Weights of a small masked spectrogram model.
Training: muon at rate 0.014, 8300 steps, batches of 512.
Rows from block 1 of the decoder of a small masked spectrogram model, named by matrix and row number. Rows with one number belong to one neuron. Each number is 128 + 32 x the weight over its row's rms, rounded and kept within 0 to 255. All counts start at 0. Numbers have three digits each.
After each neuron's rows are labels from the 100 clips, of 14848, where the neuron reaches its highest value: "strongest on" is what is common among them. Only what is clearly more common there than usual is listed. The data: phrases spoken by 400 fixed synthetic voices.
# fc1: MLP up (decoder.1.mlp.fc1.weight, 768x128), inputs 86-127
# fc2: MLP down (decoder.1.mlp.fc2.weight, 128x768, transposed), outputs 86-127

fc1.661:149109136140106129127125147160206232163161119112100148152157106171114106115128120133159123160102112085080121139172113190116124
fc2.661:086185110133159136156112090148135100082119179123090171116101138141171126133159165140146027118095123075134113150125035154127137
strongest on: /aɪ/

fc1.346:091147106089070164192145150086175134112131172145090113165145140173135148178151116074120144113078079153145108128098175113098147
fc2.346:132090132174150174088136139128152135146119179124168114081073107128093106075141106143113124108166166127149158142101090119200123
strongest on: clipping

fc1.474:114123103139148157154143154073128103141146128134093086164122100143149090124143132056125094116148138111087106107152120133090184
fc2.474:144143081147087096103092134125137084103165098128107160107102107147143139174097100169117140138146083146081152191106111086144091
strongest on: mains hum

fc1.154:162088156166105144178168153133212235255152072091128151121129110146142119132122133146138111106121175133129090093140148132141138
fc2.154:072097129096142133090112116137193095116102105020136154110140156112111133169148102153168127113085113114114105155124100143101152
strongest on: /ɝ/

fc1.716:156167074110127115096165109132206189133100140113138137126143107114137134078163115134138165081096182166155158160154182110177127
fc2.716:114109114104095141173139107145171110199146102117157093135124133098151144119103184144171126135154076106119079134114106149112190
strongest on: deep voice

fc1.195:180106107194167132147130119135181193185216080158080145159101144129139122146138131157129116106175145139057190144130144104114174
fc2.195:087131139064086107128126133148149114148016197122132094106184114063132172146105158113130115137115137113234110097143103136124061
strongest on: high voice; clipping

fc1.612:139104084175106077107136131180180198189118145143132109154110163136167159169178161151119081166165101160162143158129131127145113
fc2.612:190164134162138127111133149122081121094110101158165094167097121125174183140077186146177101096123096151082128121055144148078153
strongest on: child-like voice; clipping

fc1.365:145094129149137170114157152120180191126060132123180157105084209158131159162095154111136093099128141131113124124145147170156168
fc2.365:144188135119124101154130165170140167174178146104112133150131041098134096125185134148129084095178149144110082137143067128099078
strongest on: thin (high-pass); white noise

fc1.664:187109117111157163115123108118177172130123092152093094160124162152132144125101168145125166064113161126151143121137119100117130
fc2.664:095125111100198101181153107114113131121133113104116132102123129129169129129055124046179090158129127093134104101140106118133117
strongest on: /ɝ/; child-like voice

fc1.358:197111137129158172163137055097163174144124132155111146119126149123150164192159143139130164102123141202147149154205107162198124
fc2.358:027074126133111169158142143140178088121118113158175142089134114091134079163113143077131135142130081073118142082078142158067098
strongest on: /tʃ/; /ʃ/

fc1.136:120120106121103160143140178190202165103091097158096164119153154136128190189096146123108111118146144152086107170155105151148171
fc2.136:161129120174122089147155126115138120122144145186210146141153099103072126149175203094176070123118148099113086166066119114142092
strongest on: /u/; mains hum; muffled (low-pass)

fc1.98:119114119151100188121215114109118132145156136107126167179071163132105156157114161086168094087107123195157127111125065227127109
fc2.98:163158117066129095136058113144144109123083127149136088087154081144104109127089100171111153129176180127103140147120150079106131
strongest on: high voice; wide pitch range; rumble

fc1.59:125139145092114141136138153098147140165145151126062111189118135047126153148114096122111182124150151165164152125122147119110135
fc2.59:108088147123165170203128177109158120145102171115143092134101152137100140113117146071164123102162098050125134116089137195182223
strongest on: /s/; child-like voice

fc1.207:137113117122098090107099147139156143125143139120142173150133129168118132046148197055146134106149081147155129105074181099152095
fc2.207:148132212143113097154159095131152126101158144143142110098104103067129107210127069161133142123107188129133131138141104120071142
strongest on: white noise

fc1.106:156110116134132136151104108105182194129138185189167130138127154119146098159122129163143130130105108086139166061113108178112083
fc2.106:143134163091176147196144116081106130137171153095179146151116176116144139080125128135159159090132149089121179130148104198122134
strongest on: /l/; deep voice

fc1.233:119096152174140135141040167159169144104119186108197132117131177105203112126098211107088133135063202144124167105144123123122195
fc2.233:169135151203134098131092186154141169152123138149075098164139163044197117110114142158066209149111134131130136121135171117139157
strongest on: low voice

fc1.175:103146126111110125122107165135088122165176133131141110085097118158205139186100145152132141072109149136194121120076145048083100
fc2.175:131087151163158114100169124125096118154103143094131137158138138108029109092140090085124091176168072090082135147174117167173157
strongest on: /w/

fc1.9:119095120217114125156123081147112109140141074175101139109073131113152138090130091105158159081185157173049142139149181142154121
fc2.9:157125134086127144097176167147156078118104152066142129154208115135063067148136153045135093162064111139247089138124093149126130
strongest on: high voice; reverberation

fc1.590:186117147148101160118180065152195206167121131136079150147131127179101159168146152106109167168114171142129105159142142146132152
fc2.590:068153141111091129093121082115122128081138133103111091163144142178092119112104136129168109146125127145127133163121132091096108
strongest on: /b/; muffled (low-pass)

fc1.196:107095153126088192133144166119127112103120159075089110171082129156104105157048171153144134117163123109097130138144148102087186
fc2.196:162173127136124089127087138143140142118173127194142209109194128104110201119188096077132103178117104163201166129129073117159122
strongest on: thin (high-pass); pink noise

fc1.448:105128142129144087077173129159124078121092095068170106119088151161071117113115125127138122108121146082124103105131111179092137
fc2.448:139127174169143145186121083081125088161143118142136108159110099098142124069135177124152125178096210130123124153124167092114097
strongest on: reverberation; mains hum

fc1.126:142117135163153122165178183149169210162168153118160122138156082113095096151157173146077180123101133146188134143162127121150084
fc2.126:085151161161081137086123054124116132113128125137170112135173156119109056137044124132108095137187092116115156122201117132147057
strongest on: /p/

fc1.277:183137036173122114169142100159169112114102156146133131138138203158137129126175132179076181108159121147145116134138147091110145
fc2.277:085121115164167125122190142136105084117098100145130101172105193082126120151159134156111155127071181122188120170105118105153079
strongest on: /s/; reverberation; child-like voice

fc1.615:142113096109091158177128090177184144152153160125088102106111172143132124175130153181098112173144109121077089144163104093077156
fc2.615:160149157193147118081156079084140112157104117126137118135146124131121124103109171085121132102149126146146163065077134173173144
strongest on: /ʃ/; /ʊ/

fc1.436:098181128094155164084173161124181146159168158122139119117182170137131044149093206157149110100132142093115125155099109152121119
fc2.436:135124160118087090176113085132107143096087105130153173136071086058105219110198077116108130147099148153102118089161166125126120
strongest on: mains hum

fc1.329:105081077132127114121173096099101113137129120147120118100065119097161108107068107100139119127095134169156170144134147121092143
fc2.329:121146108161183163105083140135113153188146161127194113137199071146107108152131095118102141082127072114060099149144103117159130
strongest on: mains hum

fc1.557:132144117141128174097123127126172175168179136177125121177111101143194143076095153049125133046149114168162142128161136105156134
fc2.557:100114152113121100164125142142082129080129129090152157067122159121079100175161038135118153167096128097091160169165141139103116
strongest on: /ɝ/

fc1.315:132097080143132121130106112130175194167127140155073137103168139105109157165134147113138131152121077137093139167181112098114109
fc2.315:143131204142154154141165146133180113166145124132171093154094112121115160135141129099083194123113166181111130123114097098050164
strongest on: muffled (low-pass); reverberation; /tʃ/; /dʒ/

fc1.85:122073207144116194113120117141132171137108161088138064157130119120074120106108159121153099155066171131096126145152142127137100
fc2.85:187162111128131111121132150175108135161133120176146164130143115145142143168132075132132152093170104126129147110106097141048133
strongest on: /ʃ/; /ʊ/

fc1.754:105140177096148141129065195142162127113176146096171078100113120115097133138158108130173056087111157112119115085083128142191106
fc2.754:156138065163104089138195111076127101180080082160068176103178122131168120127116166145135182148159142147139135183148122106102155
strongest on: mains hum; high voice

fc1.376:131110166157131152154171098149153156091064102126123125095192096163195156067091076153111134085147104123159121156129141168145114
fc2.376:081156101098116163112091147182161115108135113111140160158102154125136115168135095117163099129094113089146109113136119087138154
strongest on: deep voice

fc1.139:139094152097099149112173134113171142187147091143115086112172188147126179038144078119116125112119119103162163158118127180163145
fc2.139:091141112159114089215108145178095122103083088162144098178125115144121092186117121130098096153087161144115095099117164095112069
strongest on: /p/

fc1.647:144060160098135130163175203147233179156136114117155107151138169160131110116084161178132177133159132146115190142139080139124138
fc2.647:142056167121177168121100093099097140090118137077138121118207101112161164145167126155153132079131136125110111181119120138102149
strongest on: /u/; /j/; white noise

fc1.579:191116144105134088098114151190205227182176196105145138114170126109122101100139091151125086129165091121136190128157152124167151
fc2.579:143125174102163151114124199131140108117137182091138122111142063115197105137153061158121161120157119178139152093140158124086114
strongest on: /oʊ/; deep voice; clipping

fc1.304:127137054118166120085159170072120098129123079155106133141139110096110197146071147094135084119115101172140118130174114118136104
fc2.304:120105175167070105111191134156157116100145174144129133158153112184126069131137082191147170076147084127193158102034139112145157
strongest on: /s/

fc1.92:199099169195148162093180114103215225169163144115110119140127132209129166156112161128180173170145135090118109162156113131145160
fc2.92:109168113119128093144132163138129108124089154142142117130159109147134150203190171146169085157134104088135149172160143122137091
strongest on: /ʃ/; pink noise

fc1.445:145092169138133168130159130104185206147113133170111120203072141118132155156124142136104034136178174141117096142164100116144116
fc2.445:166145102114136085153115107134146183135131097097165125067139175118131111073131128165122239131109116155150207126102150146055137
strongest on: /ʃ/; /ʊ/

fc1.352:099094192138134104128131110124138133156101162049195076153112134165090118138147101145193108077103124072142097110174085112127103
fc2.352:196181134186147148134142159123126126159158072199117163102147127113168163120125151120081121190147092166125157118110177114106100
strongest on: /aɪ/; thin (high-pass); clipping

fc1.278:149137137176161135144139089115180168116086161159164078114150139101154123144132108128189080160141150179115144103127091120153127
fc2.278:142169111136134155118113032122150121126098144152183098164135033095176146109139124179141092111134150162144097116074132121156113
strongest on: deep voice; /ə/

fc1.730:097154178098083116107124163137198180186160134103126108112089159174077102061132112117161155180146171124141141131175167098129130
fc2.730:128101143076133146112187195097135085112062149138129133131124120144118152073122132127154141133109158134137174114142160154070149
strongest on: /aɪ/; deep voice

fc1.345:146109105092149127138110125099171182196106130137120100105134139192143133162106152124192170138162124075161122120139212165108178
fc2.345:150178114104102124087172173166176115117141138135157153112160083133129111077093152103115177165165091169121149104169125061175097
strongest on: pink noise

fc1.513:127148129136156159089101179116214222176142133108070119128096150117157140150124102154112103121187123127162131089155146142154090
fc2.513:138183109161161139132193124082081094124141139114109141144140152126091142083128162106174153183102174078088138084168122120096091
strongest on: /k/

fc1.110:155135120119137128165173159132188197125135119172135117154110171122128125080072051109164167147098088105101138099155102103195196
fc2.110:132110102157145119100146169032125111122153172127142128157125126122128109111099140080194183158183148138172159147129157121063175
strongest on: deep voice; white noise

fc1.611:143100152129083150123126135140196197190148168142114192131123151110086141170101130146105179100174151124131150151119108123059133
fc2.611:134141057111155153079141148129102151146148130135116130185103081144143125151084170086120110189145119177120109090119137096159117
strongest on: /l/

fc1.177:071111121147061094142186090114168138142165181133122140127095115144105133134086181086124120112164123153118179168157113143100109
fc2.177:172059086154147119183236153149138102114166183106149110121151122131148129098129162098129124134142115165124144150148151133097145
strongest on: child-like voice; wide pitch range

fc1.370:113156131165131185091139134095158176177137113119131168174069142057138162136168148101110129135195125146165121168175154094156075
fc2.370:157160092136199145080103103097130118130190131135146169116140145155129086100157099120169157090075121113101157024159113142114109
strongest on: clipping

fc1.765:129099172106128146132133125179129166183198109171086136118117121134101073144117149132106138135175091093057136087120151182082198
fc2.765:136167154119127080114118119097155135147116152147160144121150077095174050111099119146094077101125126156121182159101136121127089
strongest on: muffled (low-pass); rumble; pink noise

fc1.248:136136146144116170138133134106187228177132118129166099152169207102077105104154148078103160182161146138146145125125121155119177
fc2.248:145064136145090145152128061090153100072111187102116097102120106173139087118122180155107118083100126116101087165105142162152124
strongest on: reverberation; rumble

fc1.349:166065126113191159102082078155150130131095100131164072089167180106112164151151140138147159131106159128198153079115097132106158
fc2.349:118122132163160092160155132136118165113119128102106108112156088082054128103165173109108118124140098208087154165141173146113143
strongest on: /ɝ/; high voice

fc1.703:148157114157137064069133117112133099132144096086111142112145145117128171078103136125166120121120112087117137090145098121162096
fc2.703:143088202089098141161158119167099157133063129178146060138134126144087093132141106168127154149109166173116127114113158130104122
strongest on: muffled (low-pass); /v/

fc1.109:084095047099160106128094071130169183135096139163099129130121132069119136162150124135169097096102090114121120136159160135065121
fc2.109:126149111146122114166136082128125125128174147090172108129125169130112133079115146139120117045164150122144121186191072196134171
strongest on: /ɔ/

fc1.696:122121145136140202112153125161167185122129150151125157149127104149147159130133124105072170079129152138134141120113139162171166
fc2.696:165170132080098163146076093118117116155110106106133117106145161083094152106130178147173052164142108164114162148108156111070074
strongest on: high voice

fc1.495:109149146121194165153135161094124147160151153090053136089035135094126116146111143082168132119137150119144103145169166133167148
fc2.495:135111110140103091102096093128127151150101143162214109166185099106088117108198136191132130116137140140061148102102169128086120
strongest on: high voice

fc1.121:193154115100140155067111129078173164149112129148111202106113133111138170100151133086086155131126148187100146136191136121090167
fc2.121:129110186188115106149142101179134111168112114133120057217145167138135117172076170150139070136126106084128173132101116135169090
strongest on: /ʃ/; /ʊ/

fc1.616:166134106122143165084138165106099117097056112117118167118103185125123154161158133111128136113087173147103117154124117100188151
fc2.616:145181134163181098155125181222085136130124109132143077150162120107101136168184180129134105117224074108078092110111133155123117
strongest on: white noise

fc1.431:123182082117127081059141156164086141135125139110155111121095174111070168093123156102129160096136089130096113046124090072087105
fc2.431:103037169114108174192152131074137123179140125163137192089118100159189104107155123106119148168120133106112138166155167157155160
strongest on: reverberation; /f/; muffled (low-pass)

fc1.119:118117180154155158170152123156142133107099103157095125162162104125109112112169195075134104118142127128148095115158065090109077
fc2.119:166177083124085127090103131068176140073133138114177127106097180173128130093107095198141170104116109154128145152133155133130164
strongest on: thin (high-pass); mains hum

fc1.405:138135143032112135151092144105120098140081147170101128155166144092161110094105127098074114181190142154064105133085139125102128
fc2.405:090137096208156121026126059174160144145149099113145121100112118179128108124184085142186131091093144095170169102134080112150122
strongest on: /tʃ/

fc1.570:176105108127156142109169097132179182152106094163112118100126129133096137083116146129114061135085161151116146153136159141127156
fc2.570:091159140144106121158063169125134140065082148077101097124142093146118159199078118156149166084198116126096079130126075120147100
strongest on: mains hum

fc1.285:136132151152076117080101095082170207170156129135137142089133097171132131181111171150176113150133163091134136189115080163188059
fc2.285:090119116176149132060189132158146125132157117106176156077139190107089129121078095077140133125163131148164132086157104081194103
strongest on: /v/; reverberation

fc1.206:145107085136128135127041167173163194188085111152110165160131130163124147172097143154137091134194102122113110137109112129136179
fc2.206:103133145106174125141120085081067122165150163114161071095106138134141097122128158133131173124091105160172149142147110137111104
strongest on: /s/; pink noise; white noise

fc1.319:135150122145039141154149175130220199152112143099180091149159115139164140124150129144097179136186157195095160111111191116135107
fc2.319:155070120097218149129109073112158059097156164161089161107082111096127108134094172113147085154071127051112162170133123150123145
strongest on: high voice

fc1.743:096111155058165085115123158101146173181118134147132134044157119095148102179145151173158168069157074150120085150121131119091093
fc2.743:169145133102113102092150099080144072118085147064133127125107159159104079060101144139164164144113114105130156086117160178065121
strongest on: /b/; clipping; mains hum

fc1.142:144172116153086150120138113134191199164149185155070176129140074119072108130091093097104139186123128143125114169151176146115147
fc2.142:114176107166129178140067092093130147159145122131144097184178071115160119162180160143182116172185108169144135136046195151165174
strongest on: deep voice; /dʒ/

fc1.551:152093200139067070103138176156176204163172203082104147096153142167112099125177111149107090201128119103171154141128148133187121
fc2.551:085101156070151108134122164126149103123090118122107099140102128104160092101130165156141096203118069152118148084099174111141078
strongest on: /oʊ/; reverberation

fc1.186:175105111086150166107171130107133170128081174123138126058118179097134197091112089112168086093095084144121185113193119125161121
fc2.186:099193093140205146150120159187116141109132115139130124135126167158163123136119087086129090149100166156127079137140103110093128
strongest on: /ɔ/; deep voice

fc1.212:164168175148133141087075165105183189138088130143095105154125145140140110088107117149147161147160133090100088143140181110118164
fc2.212:133184128114127131212173156158149112176159171144113200077086099096172104151179147126181149170121143115147142135154136084120077
strongest on: /i/; child-like voice; pink noise

fc1.225:104088125151129098121115074153166142125140194043206031155157120146090099147132077141171122116112153097156135143111106088142124
fc2.225:182160154110128149167135188077119083119119107214081183107089124108166194087149158132089127143096103110108121158106163116125127
strongest on: /tʃ/

fc1.8:126120148170092119083074114131184192167148127123145153126136133145070160139140132157140133180181077162110156124138134191115124
fc2.8:153146106143141109110067129102162108142172097106121160147146135146146174110107145177116167120159075138058081163147077185133133
strongest on: /k/; pink noise; white noise

fc1.173:087120073173124174129151077095151168154133139140163076129185085094144103225116118129154106098111118132117104169072164091153141
fc2.173:112163133082144093119083184151126124147133137168147163176078083081149143103188141078137125143099105233154124142097053134105123
strongest on: mains hum

fc1.459:153091114173144182154099095106162173133125140155142063115109143101141098149143129128150128135111056147134144167149139130138169
fc2.459:121166123143169132152094103155123109128137109160104092200110130152153122159114229147123105108089173183093135112077160156127141
strongest on: deep voice

fc1.270:104135157149150137075099088127074082104121092114121089203071175090128142091166114136106128106174154110142148174115201130097104
fc2.270:225139115105081133180120125138119119062136159137149171075157048180136118149116147122155142131076139140082091073120097149156171
strongest on: /w/

fc1.112:099134146094136118070117084219078114141087105153091127105080070186182161228115151164162083123134111177118094185112120092133114
fc2.112:195106145192157145162171118067160138102144128126145137165107177121049087055102148083100133114117165077135130073094140165174150
strongest on: /p/

fc1.82:122144167139098146057117114114186240187118143153129167109148137156120129169100120175118099171155158193112153136158125130144108
fc2.82:083135076140117120107133171111114127133099083140108181073173113123118115122123148080138098132118184130087100116210107107116067
strongest on: /v/

fc1.143:137069116140055145060163153156176160156127079109052118131159157177078124069075111103102165130077157165135109149139140114145151
fc2.143:100082145106079164062087144167123080094083143111138102170097182171094156097084133158090070120125121159139066115122144098162103
strongest on: /w/

fc1.350:186105171130130161110131117086154187188117137200107153087119083120174101188115149085114157169097156154190114175114185126135133
fc2.350:112162105094172120206081121124099082101102116122145053137123141151190123145128108121120153129092161127125102062115166161195185
strongest on: /i/; low voice; mains hum

fc1.566:132202148138077098090096142184133144151162124052161149089111145173193105136093159124136128111190130161168145081129105103153127
fc2.566:167053107098162166135103138129075110124083138171100084171095137159099124118150157114145142142076142099117127145059188170077159
strongest on: white noise; thin (high-pass)

fc1.94:129088123115132067125146105080194214196090087136144135120154171122160187169144114173150150100130106152139151140143101122119143
fc2.94:104099164148149132174126119093191102117130170098147148111104208093064104070167149125093120159149101149099090153159085144177149
strongest on: pink noise

fc1.3:150108147141152121171160089102178231138100148125132169154138123099111115142134116070143162160181133124148145078128144128135184
fc2.3:148161118141169116071149130127085186151095143119116099133094132153125146107143139162107126092121120150099108198120149166098118
strongest on: pink noise

fc1.74:152117141125095093184191155108216195149115127087097126151152065168171136134162152159183106099131141178119101126137101095144135
fc2.74:095120137124120084127125144187066130134116129063147110138102112098086114142136123154156152133110132105125074139163070160147116
strongest on: /oʊ/; high voice

fc1.373:133128138197132113096168113085204233211154108161108118146123134110119134175140164125135098176109128140164138161171129101162119
fc2.373:117090216155114123050117137073106111128075132160076084177120174148087149096151157126115067118103163116142068149082103122156117
strongest on: /w/; child-like voice

fc1.263:167161096124106170186119139105176157131193139216078179067211166130138115147117132130100109162153129146099147131100146121129137
fc2.263:113093178140130111114175149120129128163086142073170055168071138133115176077147169113120157153123124163172173092177111140107170
strongest on: /s/

fc1.710:121158146140134156129130103180151200160138101143094101120182169145209090125097189186116128152144146169082086107153048062100100
fc2.710:139086178119150133172134088135120073089125116107099110140121137143097121167100109096137137087118092084134170161059176194203130
strongest on: /v/

fc1.434:085133153150117072160108099162158148120137189144139122110091097133174131156129114164105064121119163094053109128152134185148135
fc2.434:141093107158136076190113144111135101101148178126164108161061080065147174164107138129150089119116148131076120045080098143131173
strongest on: low voice; thin (high-pass)

fc1.554:110151129163118042179147101100163195135101150104143106105114100226212133150137151125108184148144132137132155058127071112133120
fc2.554:136081092161089115125159120120138125090118158138136129152143077101129097096117164159112152142144045116116094164135140108186139
strongest on: /s/; pink noise; white noise

fc1.729:177118099161152088166115118099196218189152094171129172112127162103171125138148148167150124131161121123160154146108217144180115
fc2.729:100171130130098089099137152143141125194161146100084081157061113120184098103153119141126116124119179131155109106126100114103112
strongest on: muffled (low-pass)

fc1.163:138107142126108154099145177129135162108058168170128107125142094089132121101141122120128104123115099142117132134092175114162150
fc2.163:123151080123184104173125101156129137102137118139109112103127174127139146171069069175158164154107078116134152125112120150173130
strongest on: /i/; deep voice

fc1.594:064196106093166135130075058145102090126127092130101195106160102126123099137121065099128118097147152105138111147131059123078133
fc2.594:154126142113093141160156155109138159155117098139153100112156137156118138161106171132178124102097044137104083116106109104154121
strongest on: clipping; thin (high-pass)

fc1.631:087104102183099093107158114229108115130125118063097157108174141108127135127116088117145132118140076131097160056146100104210091
fc2.631:136096133103109201160161127069121134128107125149141139130138129071130105163182129097139191167102136117079103182104176165084117
strongest on: muffled (low-pass); reverberation

fc1.181:119132119180100118193128071103139194204160118160130147115130108153143136172131153134100111131064133140151119188141142161089118
fc2.181:114159076049109137131146173137105193127128138106119114092108115105177077096132081154124159115110141139168191081145104106152162
strongest on: /b/; fast speaker

fc1.618:133150116141131139132109101160110156129141127113128130148143072136115138119111174114093121118054117219104147159167089120059132
fc2.618:101099160154141131104097111143135194142134132192153099082121125137138112107163147126141114121148107075166123101132124156166111
strongest on: mains hum

fc1.202:132129103125138131131119118139214241184144095173104186163110124128167151090063185145097095169125114154148152201164113146105147
fc2.202:130196142123156129161105218166104125129116110073145081180159088073091138151134157107117075149180109162103101114149176141203156
strongest on: /p/; /ʃ/

fc1.274:133158106142108076165114127130192144137188207077143175110107162160113116097159142101137101198138119106081113120149132105091135
fc2.274:147075171116148153083152136172101112104077039162130089159163133126154149167114132148133206072148089135168107139095118112154148
strongest on: /tʃ/

fc1.145:138169153202150088128169144096219236165172146093169180087115103134124151154116105141122142138134125140108141131083115175144169
fc2.145:110081131127121128136122080116179125150148108197063119131217173136153099110099161152096137146157112108121092135161120131150064
strongest on: clipping

fc1.294:149177102112169122094086149160179117117128102131083135134124125152085152127109149154117106140156122118142171125084073112103138
fc2.294:113152115160162162208107122122076106063162113155167171176128116115116112133153167084096127242074112118094122152117147131155117
strongest on: /p/; thin (high-pass); mains hum

fc1.686:130160164128110103141181077077161210175197128151148109147170103098134095087123114143133135173128147139167162126130122102087085
fc2.686:134157095116114149127095160169123129148056121125094171118128119157129171172157157121124082086160139110053104119131081127138181
strongest on: /tʃ/; mains hum; clipping

fc1.653:120160136163122172175174112162158146163135121166095087180141150150154098169150125125145115054081142101148041182122099076128108
fc2.653:161154087168117108106088178060132151126132098127110154128169077161107149152115129119094154155188082130100150093146089131142103
strongest on: high voice

fc1.482:129102135094118175123095084166149095048109095111139080097191130158141161079092067111133106095108090126163148130122101131164133
fc2.482:165176103148108129110138167084133121174158172154129141166061151177124121146152147118130114156115179125096105116096181132112115
strongest on: /s/; deep voice; reverberation

fc1.719:143107163101124183119143155129244206177185137168067179125124139160159092093091167129155117159148135126120136111139129161132127
fc2.719:107139081152171092136096107144156148131091129136171112136104127078135168158154086126077103109081113160118084100112090134115140
strongest on: /i/; child-like voice

fc1.325:114146116127072083125116102162166204196167090138137123139084212089146121121108145093081125171164134120156097139127158108175103
fc2.325:152107100128121128095151127114143158110127146139096162090100084142136114119141077208182132098159116100163151082121110048101105
strongest on: /b/; fast speaker; muffled (low-pass)